Rows from block 10 of a small image classifier, named by matrix and row number. Rows with one number belong to one neuron. Each number is 200 + 40 x the weight over its row's rms, rounded and kept within 0 to 999. All counts start at 0. After the name is the row's rms in percent of the matrix's.
Before each neuron's rows are labels from the 100 images, of 14976, where the neuron reaches its highest value: "peak on" is the class under the peak; "responds to" is what is common among them. Only what is clearly more common there than usual is listed. The data: simulated stained blood smears. In brackets: how many of the 100, against the usual share in percent.
# fc1: MLP up (model.blocks.10.mlp.fc1.weight, 1024x256), inputs 86-171
# fc2: MLP down (model.blocks.10.mlp.fc2.weight, 256x1024, transposed), outputs 86-171

peak on: small cell (86 vs 25.3)
responds to: no large cell (47 vs 14.4)
fc1.607,091,192,166,200,245,175,193,216,219,182,201,248,212,201,182,196,241,131,180,206,164,182,226,196,170,192,189,283,144,273,188,202,164,190,199,239,121,195,253,226,186,166,222,250,145,244,204,275,210,186,207,240,176,258,186,197,215,265,163,186,189,165,265,218,190,236,168,221,165,200,184,167,208,247,286,232,108,218,255,262,214,200,214,89,216,240,229
fc2.607,092,208,229,232,232,237,183,271,240,198,269,191,219,186,167,128,240,233,165,166,205,188,225,182,205,230,231,159,174,236,205,227,230,159,237,195,204,211,148,200,227,174,186,221,285,153,232,225,205,223,200,216,216,207,178,188,199,141,329,209,175,157,186,195,225,149,198,209,253,235,235,215,233,146,161,195,209,214,159,153,230,185,144,192,214,249,274

peak on: small cell (94 vs 25.3)
responds to: small spheres (83 vs 14)
fc1.533,124,163,203,294,306,225,238,214,205,248,197,210,182,222,154,206,194,231,156,165,160,183,240,133,218,252,204,178,170,221,215,176,185,183,151,187,187,89,206,264,145,201,234,188,277,253,139,182,207,195,206,160,204,236,178,153,160,149,245,207,176,206,225,206,203,224,160,236,178,207,199,197,178,193,192,244,126,174,167,151,137,215,212,126,136,152,196
fc2.533,121,215,197,226,145,239,144,207,213,212,211,161,203,257,219,204,234,213,246,164,215,206,196,236,218,206,244,155,216,208,230,213,199,230,167,218,279,247,220,142,240,146,204,176,118,167,267,158,221,267,176,238,204,176,237,204,257,221,210,234,225,238,187,224,226,130,263,139,297,230,264,215,128,195,224,145,222,208,163,210,305,166,189,233,176,284,204

peak on: small cell (99 vs 25.3)
responds to: target cells (47 vs 14.6)
fc1.556,110,222,213,174,206,159,230,248,141,249,275,140,203,249,246,222,165,125,155,261,226,155,203,179,193,214,210,265,246,220,129,206,202,226,218,187,266,220,209,247,129,191,210,180,162,177,224,259,229,256,219,168,213,255,218,253,202,183,225,178,235,167,227,176,243,225,194,157,232,248,171,169,243,283,139,239,212,214,238,188,146,180,197,252,168,243,269
fc2.556,110,203,155,246,247,240,110,158,200,141,177,202,262,176,157,165,231,206,272,168,196,236,186,177,212,242,240,169,46,237,244,234,252,192,188,224,134,228,113,185,260,231,159,216,244,182,253,216,191,189,149,246,187,178,169,205,190,199,138,174,163,279,189,219,163,226,281,225,190,204,204,232,109,202,251,162,218,184,191,244,289,182,198,194,202,162,198

peak on: nucleus (38 vs 3.8)
responds to: round nucleus (98 vs 14.8)
fc1.346,152,174,148,173,170,240,200,206,194,229,239,127,145,152,199,259,164,139,136,219,195,187,201,208,224,217,246,211,240,245,275,301,240,158,158,177,161,152,205,220,207,197,169,189,178,230,155,296,227,241,222,222,228,202,171,161,206,158,269,245,166,134,160,245,153,265,230,200,196,175,196,104,142,220,126,119,178,180,139,138,231,188,199,187,279,134,278
fc2.346,144,170,227,231,211,129,178,182,174,188,178,130,165,282,216,177,210,216,227,242,238,203,104,192,205,222,237,249,272,138,50,140,238,256,198,199,215,147,157,207,181,226,205,208,213,191,154,171,178,152,202,209,176,128,307,130,66,218,216,198,225,218,202,191,176,223,209,234,217,192,109,219,208,289,220,223,188,269,165,294,183,160,271,183,214,249,231

peak on: small cell (64 vs 25.3)
responds to: target cells (42 vs 14.6); band-shaped nucleus (32 vs 14.3)
fc1.116,092,253,224,161,175,210,157,279,240,199,240,173,164,196,213,172,142,297,223,146,248,182,152,237,188,196,157,256,156,196,167,101,215,188,193,222,184,60,226,91,214,197,180,178,229,209,211,226,179,255,194,130,208,265,253,230,199,224,231,163,160,159,195,230,173,152,157,144,145,222,159,122,208,209,187,183,171,266,159,218,171,179,172,151,313,222,240
fc2.116,103,206,213,218,190,201,238,242,171,224,188,173,236,199,191,202,198,191,143,269,169,196,244,173,199,282,243,140,146,223,253,342,197,231,153,193,207,287,178,215,207,156,260,199,208,221,202,209,213,170,258,180,223,203,170,240,168,179,94,188,293,167,158,210,157,170,203,173,238,159,145,226,218,162,207,209,162,230,221,204,167,172,218,215,180,233,116

peak on: large cell (46 vs 10.3)
responds to: kidney-shaped nucleus (61 vs 14.4); crescents (35 vs 13.9)
fc1.662,102,158,196,164,233,202,198,231,198,178,254,112,249,175,207,209,261,235,214,250,210,196,213,192,226,202,138,180,146,200,170,180,186,213,252,184,171,240,229,293,157,200,183,131,192,168,237,132,267,211,171,176,212,294,247,153,264,203,234,142,252,194,152,241,174,277,192,169,164,154,272,147,186,193,243,196,144,159,212,158,268,213,168,202,234,198,238
fc2.662,120,182,195,197,214,168,130,203,170,169,189,150,214,241,209,202,273,109,220,228,168,184,164,199,198,106,254,129,237,221,245,185,166,227,183,122,145,153,282,179,193,204,213,201,168,209,210,212,154,231,143,276,286,138,183,206,127,169,148,248,177,234,179,146,164,204,222,266,195,219,144,204,227,221,195,240,230,246,208,179,152,213,248,163,168,187,140

peak on: small cell (92 vs 25.3)
responds to: target cells (79 vs 14.6); no large cell (41 vs 14.4)
fc1.183,088,221,164,242,219,153,233,190,194,252,87,209,171,207,220,169,224,267,172,248,191,179,159,202,190,194,202,238,223,225,263,219,219,175,232,269,182,192,221,211,136,99,193,294,190,235,201,171,169,147,202,187,158,139,201,200,191,140,217,244,195,268,188,200,217,153,193,170,170,225,255,229,189,256,235,215,176,162,242,247,193,194,180,196,98,193,202
fc2.183,096,182,230,186,122,235,208,255,198,200,302,227,242,166,233,157,172,155,168,147,181,223,158,208,190,209,232,102,159,244,215,200,207,229,213,156,214,182,180,166,260,253,240,182,181,193,215,213,201,235,189,219,226,183,204,197,251,212,187,183,208,144,206,262,221,218,194,246,245,185,127,203,222,191,156,145,194,188,227,161,230,164,253,222,209,215,253

peak on: large cell (86 vs 10.3)
responds to: dark grains (100 vs 13.9)
fc1.707,105,222,224,110,194,240,184,249,215,177,242,162,206,207,157,193,175,178,224,231,202,207,189,265,200,259,224,149,195,180,180,184,175,277,135,173,207,215,177,204,285,111,211,227,142,254,175,246,253,183,191,191,131,189,222,195,186,133,139,134,147,261,139,229,209,234,215,164,226,199,188,275,240,220,194,227,131,254,138,185,182,218,176,263,202,189,282
fc2.707,116,214,242,179,173,203,243,172,185,244,185,203,265,215,223,185,169,156,180,203,192,242,246,221,181,130,223,216,241,214,177,200,177,217,200,214,163,215,187,169,143,231,169,192,266,145,278,148,157,193,212,202,300,165,192,227,196,196,208,235,298,153,187,136,192,193,190,194,228,194,252,231,239,211,123,216,232,178,264,195,205,203,209,191,186,254,177

peak on: small cell (62 vs 25.3)
responds to: lobed nucleus (49 vs 13.9); spiky cells (42 vs 14.3)
fc1.486,127,206,194,184,215,228,262,258,239,163,220,102,125,240,219,174,147,164,160,270,237,266,211,196,247,176,234,232,206,152,157,142,160,239,173,202,218,249,274,213,251,206,169,199,207,119,275,158,203,179,185,242,257,265,193,204,175,196,206,191,245,146,226,249,136,185,203,228,159,204,204,212,258,200,176,166,251,261,185,185,175,212,201,203,236,160,188
fc2.486,138,264,184,184,160,172,148,166,162,169,178,228,269,152,175,183,229,226,193,228,215,236,237,165,164,211,204,169,220,177,284,227,229,145,302,243,211,140,142,183,150,216,195,190,248,173,147,220,244,237,212,142,182,204,222,202,226,150,140,180,89,255,221,107,183,227,226,231,240,180,177,202,182,228,252,237,211,133,213,207,204,168,191,253,210,197,152

peak on: nucleus (88 vs 3.8)
responds to: kidney-shaped nucleus (52 vs 14.4)
fc1.42,066,159,196,238,166,207,225,179,158,197,102,265,181,215,182,197,205,253,173,127,181,242,178,231,217,254,202,248,227,262,207,187,123,268,188,195,214,162,77,223,199,190,175,237,231,205,222,174,177,132,215,217,194,149,203,166,203,212,171,222,177,180,183,186,173,217,231,225,118,245,225,179,193,192,206,210,197,161,191,195,195,207,197,151,264,196,169
fc2.42,063,255,206,190,245,182,292,180,199,145,195,219,128,234,224,179,160,188,202,224,133,301,257,229,217,200,213,141,176,153,188,209,146,183,227,237,228,250,258,192,237,150,192,178,204,140,161,250,228,224,206,208,238,180,243,180,208,134,148,189,233,227,200,169,260,260,184,171,217,156,198,251,206,165,184,185,193,230,259,192,164,192,184,206,191,217,253

peak on: nucleus (68 vs 3.8)
responds to: band-shaped nucleus (88 vs 14.3)
fc1.260,053,195,235,211,269,236,248,124,253,166,236,213,202,186,151,182,229,232,176,179,230,204,236,236,173,218,143,220,220,130,230,183,168,188,194,157,201,245,170,181,266,231,231,200,207,151,173,230,176,201,211,160,199,202,193,257,171,185,156,256,186,137,179,229,224,207,240,207,124,198,189,133,187,219,252,187,223,158,126,237,286,185,197,178,167,191,133
fc2.260,061,242,176,208,139,173,164,223,151,199,214,163,196,208,233,151,91,168,139,268,178,190,194,246,211,169,291,152,231,246,156,221,135,188,203,237,175,209,222,285,101,126,178,232,179,245,191,148,239,273,202,195,225,190,209,142,287,164,199,156,199,193,184,260,202,151,190,130,236,188,148,212,270,201,156,230,198,230,237,191,149,164,210,193,287,219,239

peak on: large cell (100 vs 10.3)
responds to: kidney-shaped nucleus (61 vs 14.4); two lobes with orange grains (39 vs 14.2)
fc1.186,084,221,214,229,151,269,191,182,201,193,165,217,269,233,197,220,211,231,200,163,182,204,261,211,162,195,130,258,259,187,157,235,189,267,143,168,226,115,242,263,183,163,210,143,209,177,186,153,241,225,240,181,117,217,212,230,226,219,185,168,259,220,177,273,215,191,194,197,162,206,246,245,197,175,271,222,256,154,213,124,211,187,272,197,185,230,200
fc2.186,086,228,207,172,131,157,251,237,184,231,186,177,148,170,243,203,255,212,136,231,196,167,257,180,233,160,248,167,200,210,248,166,208,162,216,106,233,159,277,147,191,250,174,173,182,178,205,219,162,160,172,243,233,193,166,152,237,95,281,246,212,203,227,230,161,187,179,182,203,150,173,141,172,229,88,202,193,244,272,212,183,184,163,167,280,163,286

peak on: large cell (65 vs 10.3)
responds to: band-shaped nucleus (98 vs 14.3)
fc1.727,143,249,217,208,201,180,176,228,234,138,264,220,214,150,185,161,185,177,115,195,128,215,176,228,240,181,220,151,260,172,231,0,143,257,282,209,226,207,209,226,169,240,207,187,224,239,259,173,177,193,228,139,161,119,188,172,248,166,145,203,202,160,215,174,231,178,182,199,188,210,191,141,191,204,204,130,253,201,204,182,200,137,174,217,250,255,237
fc2.727,191,212,280,250,216,167,174,175,222,171,237,184,145,181,246,206,191,212,172,194,212,179,162,222,121,258,184,174,216,219,110,250,186,180,220,207,178,225,197,176,170,212,191,191,214,159,195,195,182,244,189,210,165,245,141,224,219,184,208,242,116,188,216,255,239,161,218,182,206,151,226,246,188,229,356,221,194,202,239,192,199,196,215,185,178,214,125

peak on: nucleus (95 vs 3.8)
responds to: band-shaped nucleus (100 vs 14.3)
fc1.481,137,230,222,176,254,247,202,231,177,116,230,223,238,205,241,246,192,223,160,164,199,217,177,212,114,180,200,177,239,207,134,91,103,195,212,186,159,156,231,165,137,200,208,225,258,190,145,227,189,189,156,195,192,191,259,210,252,193,246,228,312,142,236,184,212,170,202,163,121,125,240,175,156,241,242,222,201,179,201,162,253,218,176,200,239,177,160
fc2.481,130,210,137,198,181,231,280,190,184,175,278,122,198,260,184,239,186,160,219,227,201,215,221,188,84,253,208,249,219,259,140,86,144,242,198,220,173,106,209,232,188,184,137,183,171,151,158,207,213,142,173,119,237,263,111,138,248,234,168,158,239,136,223,171,209,156,179,213,222,211,191,131,229,159,211,151,189,235,222,243,204,154,189,200,193,197,203

peak on: nucleus (64 vs 3.8)
responds to: lobed nucleus (98 vs 13.9)
fc1.713,058,152,246,162,178,244,192,200,138,239,241,241,199,207,179,178,163,185,110,265,134,254,207,283,169,182,210,217,181,192,216,153,180,248,127,211,178,209,201,184,246,200,196,129,175,238,229,203,199,265,200,214,198,196,259,219,236,230,204,187,175,156,205,191,269,230,244,278,243,247,226,203,176,143,210,122,192,158,194,199,241,195,197,230,182,99,248
fc2.713,063,225,195,221,232,187,174,264,178,203,273,222,285,185,201,125,111,203,231,155,267,222,183,222,158,163,160,217,181,185,200,305,144,163,188,130,242,248,230,247,155,222,134,264,181,155,157,210,231,170,175,186,210,246,232,201,184,133,220,198,179,219,210,195,237,220,186,163,149,192,96,170,137,234,181,270,182,200,212,208,147,156,258,178,155,249,102

peak on: large cell (96 vs 10.3)
responds to: kidney-shaped nucleus (100 vs 14.4)
fc1.142,048,188,204,106,183,200,213,163,205,228,140,186,286,123,207,300,152,197,251,240,183,242,177,252,216,220,203,153,288,257,191,245,211,243,196,207,239,246,202,232,201,206,165,211,189,192,205,207,149,171,149,168,235,202,226,155,223,213,260,178,165,177,193,211,232,137,125,194,131,219,158,252,266,187,197,211,227,171,124,178,206,277,191,208,205,183,240
fc2.142,046,155,159,122,206,108,301,203,197,238,139,214,291,169,169,145,186,195,176,120,180,149,239,194,266,199,158,194,230,176,261,214,242,177,230,206,233,204,241,246,197,168,245,206,166,149,210,209,168,191,166,227,300,290,205,198,255,246,152,203,147,151,212,199,225,105,206,197,147,191,236,247,209,174,270,186,159,214,227,194,251,193,200,168,177,173,161

peak on: small cell (70 vs 25.3)
responds to: target cells (50 vs 14.6)
fc1.731,086,132,209,173,182,243,167,214,167,190,217,151,147,240,185,191,176,156,192,250,205,233,234,234,151,230,238,170,140,176,130,256,204,210,256,174,162,244,288,155,157,180,176,226,182,182,213,191,237,242,235,297,227,163,264,262,236,164,195,184,181,190,204,266,239,212,175,147,186,218,120,168,213,153,218,182,228,201,229,206,179,268,178,187,184,176,166
fc2.731,095,207,243,233,185,128,174,212,213,249,219,205,197,173,201,260,213,198,191,206,190,172,155,137,298,167,188,237,165,175,278,190,153,220,147,182,198,232,178,185,167,295,193,213,188,216,225,199,229,187,201,109,147,173,163,163,165,197,201,212,224,138,128,88,242,210,219,296,276,165,247,195,202,251,216,250,155,112,158,172,223,192,199,199,214,224,209

peak on: nucleus (68 vs 3.8); large cell (31 vs 10.3)
responds to: band-shaped nucleus (100 vs 14.3)
fc1.243,101,190,167,188,250,250,202,146,254,117,179,183,167,178,209,134,186,189,169,180,138,243,183,154,206,179,186,165,230,202,193,29,214,258,170,231,206,179,231,189,151,207,200,181,157,173,154,187,167,174,169,195,171,222,190,198,204,175,242,246,311,163,208,157,241,263,226,199,167,188,162,235,162,179,198,184,208,242,273,204,225,235,277,205,216,212,142
fc2.243,105,250,216,173,205,189,253,180,198,208,251,170,250,249,213,321,184,199,249,214,170,225,186,168,78,233,237,217,139,224,198,167,127,196,212,200,193,229,164,167,178,246,213,213,224,185,175,217,118,245,196,140,180,203,148,229,271,263,162,223,199,92,163,146,203,125,206,152,164,191,174,144,133,184,229,198,203,202,188,212,241,168,149,159,197,248,196

peak on: large cell (87 vs 10.3)
responds to: two lobes with orange grains (100 vs 14.2)
fc1.530,089,183,174,179,202,238,226,159,198,168,195,212,211,186,140,222,255,205,223,257,166,154,286,271,214,235,163,171,212,214,119,192,206,162,242,241,232,181,184,146,141,170,211,224,263,232,206,230,232,194,214,184,237,145,134,215,235,267,180,184,354,223,167,229,190,174,190,162,164,181,220,180,217,226,187,226,218,191,187,120,201,128,200,236,194,189,125
fc2.530,092,211,135,216,221,223,268,205,154,182,210,204,234,181,147,295,238,246,169,263,161,246,225,174,243,176,115,211,188,190,226,290,137,201,195,53,240,210,241,172,196,189,189,177,226,158,212,203,171,247,182,204,217,208,195,190,254,256,108,184,261,161,221,154,178,198,181,135,235,222,189,183,128,221,180,213,241,196,259,221,271,185,214,208,218,179,127

peak on: large cell (83 vs 10.3)
responds to: band-shaped nucleus (99 vs 14.3)
fc1.395,091,153,175,197,172,203,225,203,171,237,296,192,236,155,162,205,197,235,207,200,252,178,184,153,249,236,145,208,299,119,227,127,152,193,152,176,245,94,178,262,158,225,266,180,150,142,170,189,218,218,179,204,211,176,171,222,246,178,186,260,181,157,240,174,211,176,187,191,189,175,228,266,205,177,197,209,163,243,236,161,225,247,194,197,157,225,219
fc2.395,104,221,242,156,252,227,178,237,249,190,157,220,189,149,228,88,219,146,180,167,175,267,187,185,197,264,273,191,184,216,228,267,146,233,159,249,193,255,231,186,211,138,211,224,260,281,279,200,206,182,198,212,181,217,189,203,136,154,206,163,163,198,143,242,221,181,148,185,218,199,207,179,162,201,217,196,197,198,182,248,197,160,264,209,318,212,94

peak on: small cell (59 vs 25.3)
responds to: spiky cells (43 vs 14.3); band-shaped nucleus (32 vs 14.3)
fc1.67,095,208,221,171,199,192,269,173,196,155,146,247,219,256,126,201,238,161,312,193,242,209,282,185,181,185,156,196,213,252,190,122,215,167,216,149,120,120,128,190,135,199,194,184,211,233,167,238,219,160,198,221,179,202,150,220,263,170,204,243,177,248,194,224,268,281,130,165,251,241,253,224,189,181,143,179,222,142,147,176,288,174,180,243,259,133,239
fc2.67,099,216,165,224,230,207,212,213,236,237,185,180,127,210,235,169,253,179,97,221,212,170,93,241,225,233,276,210,289,229,223,276,305,251,193,238,197,304,221,199,236,128,221,140,185,195,247,222,252,221,201,150,202,246,162,207,155,199,131,237,217,125,179,161,260,155,211,217,112,177,104,235,238,205,171,194,200,249,221,235,128,226,244,189,163,242,173

peak on: large cell (79 vs 10.3)
responds to: two lobes with orange grains (100 vs 14.2)
fc1.448,072,115,253,238,218,136,161,187,170,196,172,283,231,183,183,224,233,221,159,184,184,228,186,237,242,220,170,179,197,179,191,228,179,180,177,247,272,157,250,226,251,194,166,179,208,223,214,176,243,141,208,204,162,188,248,236,231,225,156,192,291,143,200,236,162,172,285,227,233,211,208,237,179,231,207,183,259,191,209,169,198,149,258,213,181,277,153
fc2.448,073,186,215,187,239,194,267,223,194,245,221,291,211,211,181,198,198,239,300,248,163,223,192,197,172,247,183,172,161,219,166,185,175,239,245,117,195,139,194,140,199,166,219,175,274,251,146,259,255,249,169,155,249,173,145,211,190,202,240,258,126,236,169,141,185,158,216,91,227,177,225,170,186,191,185,156,174,225,230,207,244,200,178,216,174,200,172

peak on: large cell (86 vs 10.3)
responds to: two lobes with orange grains (85 vs 14.2)
fc1.419,067,137,190,207,153,257,152,195,254,179,146,243,215,244,185,189,187,128,132,198,143,247,234,248,209,205,201,252,161,229,155,164,222,288,156,183,165,180,241,241,218,178,182,183,235,267,212,215,193,166,206,128,170,178,182,215,168,191,154,188,242,185,214,184,161,226,188,204,164,266,240,247,268,153,204,123,240,214,200,145,223,219,182,164,151,119,197
fc2.419,080,243,208,158,196,114,260,165,173,185,199,129,171,135,185,246,173,242,210,241,155,216,162,160,239,161,205,178,222,161,154,258,130,217,198,144,227,213,202,111,199,273,227,210,169,175,161,171,176,155,196,203,209,218,162,224,173,153,242,286,151,236,229,271,199,279,206,206,170,163,186,203,201,211,217,225,220,195,229,227,230,147,230,175,257,152,217

peak on: nucleus (75 vs 3.8)
responds to: band-shaped nucleus (100 vs 14.3)
fc1.281,114,140,236,218,265,224,192,252,209,136,210,129,245,214,245,231,185,174,136,226,230,195,171,237,208,144,221,174,212,177,145,82,200,243,232,240,151,127,186,167,137,178,189,186,257,180,210,168,280,184,194,242,156,194,186,171,241,163,188,296,337,164,221,203,204,216,246,206,180,178,179,202,182,162,191,182,157,274,206,189,141,188,182,196,205,243,88
fc2.281,108,189,164,247,188,208,270,156,227,259,243,210,256,236,197,277,199,218,179,157,214,188,174,184,136,227,231,239,157,198,158,19,171,212,219,261,181,164,166,232,183,224,181,199,135,181,243,221,198,217,229,205,196,203,157,237,287,241,234,203,236,191,119,210,215,239,189,196,119,198,220,142,194,201,203,212,201,226,216,202,220,135,207,166,182,251,181

peak on: large cell (84 vs 10.3)
responds to: kidney-shaped nucleus (100 vs 14.4)
fc1.361,075,189,284,221,173,142,252,275,177,181,244,209,305,194,188,237,155,199,188,192,209,223,208,130,188,131,158,230,204,212,237,253,198,186,242,211,238,263,130,145,115,200,186,188,232,257,271,234,180,218,180,148,148,180,199,189,221,248,195,231,212,158,153,255,174,249,165,203,219,170,266,158,182,201,224,192,181,226,202,226,279,168,229,247,150,289,203
fc2.361,076,207,137,154,241,100,215,181,204,217,131,225,84,207,236,267,75,218,223,202,210,244,268,225,262,247,292,184,213,214,143,159,151,146,194,209,184,205,206,212,193,188,244,212,211,215,185,244,183,155,184,232,221,219,207,225,273,194,209,197,151,214,265,178,237,191,218,199,274,164,132,222,246,160,251,201,184,197,217,164,226,222,213,203,224,191,251

peak on: small cell (52 vs 25.3)
responds to: ovals (98 vs 14.3)
fc1.591,087,196,207,138,236,190,238,172,238,177,260,129,199,191,258,193,220,99,223,195,213,239,180,182,213,232,200,179,244,165,193,179,205,165,297,236,229,183,237,212,242,170,222,172,238,147,190,147,182,196,147,158,214,152,210,241,242,193,213,217,192,235,216,273,214,149,228,149,155,194,219,138,214,198,135,168,193,138,223,144,219,187,154,158,106,170,152
fc2.591,088,204,277,244,221,219,205,176,196,203,156,203,193,223,180,159,124,247,169,166,208,210,167,236,123,194,232,186,190,197,101,189,234,215,159,198,271,189,145,194,146,266,146,194,233,200,204,233,175,149,210,271,179,246,294,168,250,269,187,130,239,191,164,184,156,196,240,207,130,218,175,220,194,133,181,201,206,214,233,262,188,268,250,171,199,249,170

peak on: nucleus (87 vs 3.8)
responds to: lobed nucleus (100 vs 13.9)
fc1.664,064,214,160,168,270,143,216,203,200,150,169,206,187,317,239,140,169,141,151,237,153,227,259,200,230,182,168,203,157,245,178,103,206,224,261,227,257,227,230,138,160,239,115,213,249,206,233,234,192,240,174,168,133,135,235,185,279,280,191,262,101,203,234,232,139,216,169,239,183,174,154,221,179,195,208,259,159,168,187,185,315,186,208,204,176,166,190
fc2.664,064,258,149,151,178,276,193,184,273,189,276,202,282,186,173,130,156,187,274,212,234,175,38,162,201,155,161,220,201,205,278,218,213,155,226,206,204,235,197,239,172,198,198,141,224,254,186,158,214,185,213,179,155,220,227,186,254,69,254,179,211,246,248,140,210,299,156,226,256,180,194,304,177,211,185,223,227,190,252,229,178,205,256,179,154,219,284

peak on: small cell (100 vs 25.3)
responds to: discs (100 vs 14.7); crowded (69 vs 40.3)
fc1.472,111,262,144,174,204,243,299,186,196,178,189,182,204,167,269,264,159,217,188,344,155,175,176,229,216,280,162,185,211,216,206,177,193,269,168,237,208,169,217,150,148,160,189,178,255,198,149,215,195,213,153,295,161,205,139,246,207,264,192,239,206,219,193,153,211,201,179,232,223,250,130,155,204,125,173,212,262,168,169,254,222,207,133,231,231,182,213
fc2.472,111,211,233,158,167,155,130,157,200,246,230,184,230,199,174,264,209,203,208,272,204,196,209,244,235,155,127,199,98,200,212,281,202,201,176,183,280,126,197,196,247,218,169,211,226,164,210,197,134,226,169,216,217,222,163,165,175,197,197,163,222,207,199,213,221,195,187,167,192,239,166,231,237,280,237,183,207,150,171,216,188,270,130,227,178,326,167

peak on: small cell (79 vs 25.3)
responds to: ovals (59 vs 14.3)
fc1.449,073,196,208,208,194,169,187,158,222,174,252,164,201,129,209,270,187,213,176,178,241,173,147,186,213,181,235,145,205,243,208,273,181,198,235,230,223,201,179,262,179,169,220,125,265,159,128,245,176,266,200,197,177,236,158,218,209,229,196,189,179,248,190,261,254,163,101,161,177,168,179,223,261,161,201,184,211,245,233,141,132,187,177,265,112,320,211
fc2.449,074,246,204,196,221,209,192,222,224,242,167,220,91,209,155,149,323,168,251,196,180,228,156,177,246,276,225,295,192,124,190,204,209,261,239,205,158,197,257,207,214,249,195,223,180,173,281,199,174,188,212,204,304,234,237,180,215,177,203,219,227,136,237,134,127,256,210,190,264,220,227,202,214,197,195,228,224,210,175,244,251,181,167,168,243,174,167

peak on: nucleus (60 vs 3.8)
responds to: band-shaped nucleus (100 vs 14.3)
fc1.484,064,238,148,183,230,195,163,222,257,235,155,207,197,218,218,159,234,198,215,218,200,203,129,180,193,220,221,218,234,204,99,181,194,155,201,206,150,197,208,183,229,179,236,215,250,168,271,219,237,194,146,128,201,207,130,117,233,221,108,164,242,155,264,191,168,171,171,211,219,267,200,196,177,220,257,242,282,271,118,175,208,164,208,154,148,191,289
fc2.484,071,157,240,190,221,255,288,221,215,152,249,228,292,211,169,164,201,185,178,194,196,155,181,152,232,183,153,148,188,152,220,140,272,222,192,220,109,198,205,211,182,227,158,133,173,169,194,148,185,223,201,283,154,244,260,235,166,109,296,189,124,189,195,205,215,197,248,233,227,162,217,220,195,219,247,248,193,177,291,293,215,205,197,222,163,200,259

peak on: large cell (90 vs 10.3)
responds to: lobed nucleus (100 vs 13.9)
fc1.628,128,116,214,227,223,251,219,192,197,229,264,189,179,251,232,192,128,225,157,246,229,212,170,188,136,146,168,200,244,214,247,87,206,224,211,219,307,193,186,182,194,195,204,164,171,220,170,128,282,213,162,232,188,243,252,199,293,215,126,171,119,249,206,195,137,183,206,178,153,158,264,224,185,164,237,179,155,185,166,123,129,236,238,223,199,157,322
fc2.628,122,219,205,167,179,234,49,213,204,186,151,152,185,126,179,138,186,181,216,226,220,157,99,177,265,203,166,235,152,203,148,200,182,157,179,210,177,138,261,218,183,173,214,168,185,249,270,147,226,148,186,224,182,228,181,186,213,122,269,131,91,211,256,160,183,218,181,111,194,229,196,262,242,214,206,206,183,171,208,253,249,213,209,222,212,202,263

peak on: large cell (95 vs 10.3)
responds to: kidney-shaped nucleus (100 vs 14.4)
fc1.413,066,205,236,235,138,147,177,141,136,256,136,228,258,219,176,284,218,231,121,150,204,150,202,275,278,216,178,155,280,194,214,224,129,223,193,195,180,247,201,194,177,155,149,145,159,102,236,257,213,186,155,243,210,250,199,185,283,193,218,180,204,253,221,234,245,216,169,195,225,161,190,183,123,279,145,127,214,151,153,158,181,226,228,255,254,232,173
fc2.413,067,148,203,133,231,202,245,184,206,169,165,230,225,155,196,166,205,183,274,167,217,185,183,163,185,249,170,205,264,128,285,222,208,185,231,117,212,174,214,158,226,233,161,199,231,224,148,151,251,167,176,210,173,290,240,249,166,123,219,192,197,209,182,79,178,212,228,157,163,215,161,194,224,167,187,235,224,246,181,233,169,198,146,126,146,259,251

peak on: small cell (80 vs 25.3)
responds to: ovals (36 vs 14.3)
fc1.278,061,171,238,251,184,227,182,206,225,194,227,180,203,164,163,183,255,176,212,183,222,250,247,246,251,252,205,184,249,177,227,227,291,159,240,178,266,220,147,234,231,236,224,213,154,168,211,160,236,161,169,189,125,148,200,173,165,176,254,235,210,220,268,192,182,192,204,223,129,214,187,192,228,190,245,206,241,155,117,264,158,165,202,153,146,272,196
fc2.278,070,239,214,191,234,205,260,191,189,231,139,262,229,216,148,223,291,193,269,215,149,213,190,132,174,195,157,272,219,230,167,138,202,235,205,172,122,170,279,172,180,228,223,200,201,155,250,258,193,218,176,121,227,170,215,265,270,175,183,222,208,160,148,212,157,208,235,239,245,213,222,192,101,219,213,246,222,259,263,198,215,227,245,226,232,167,180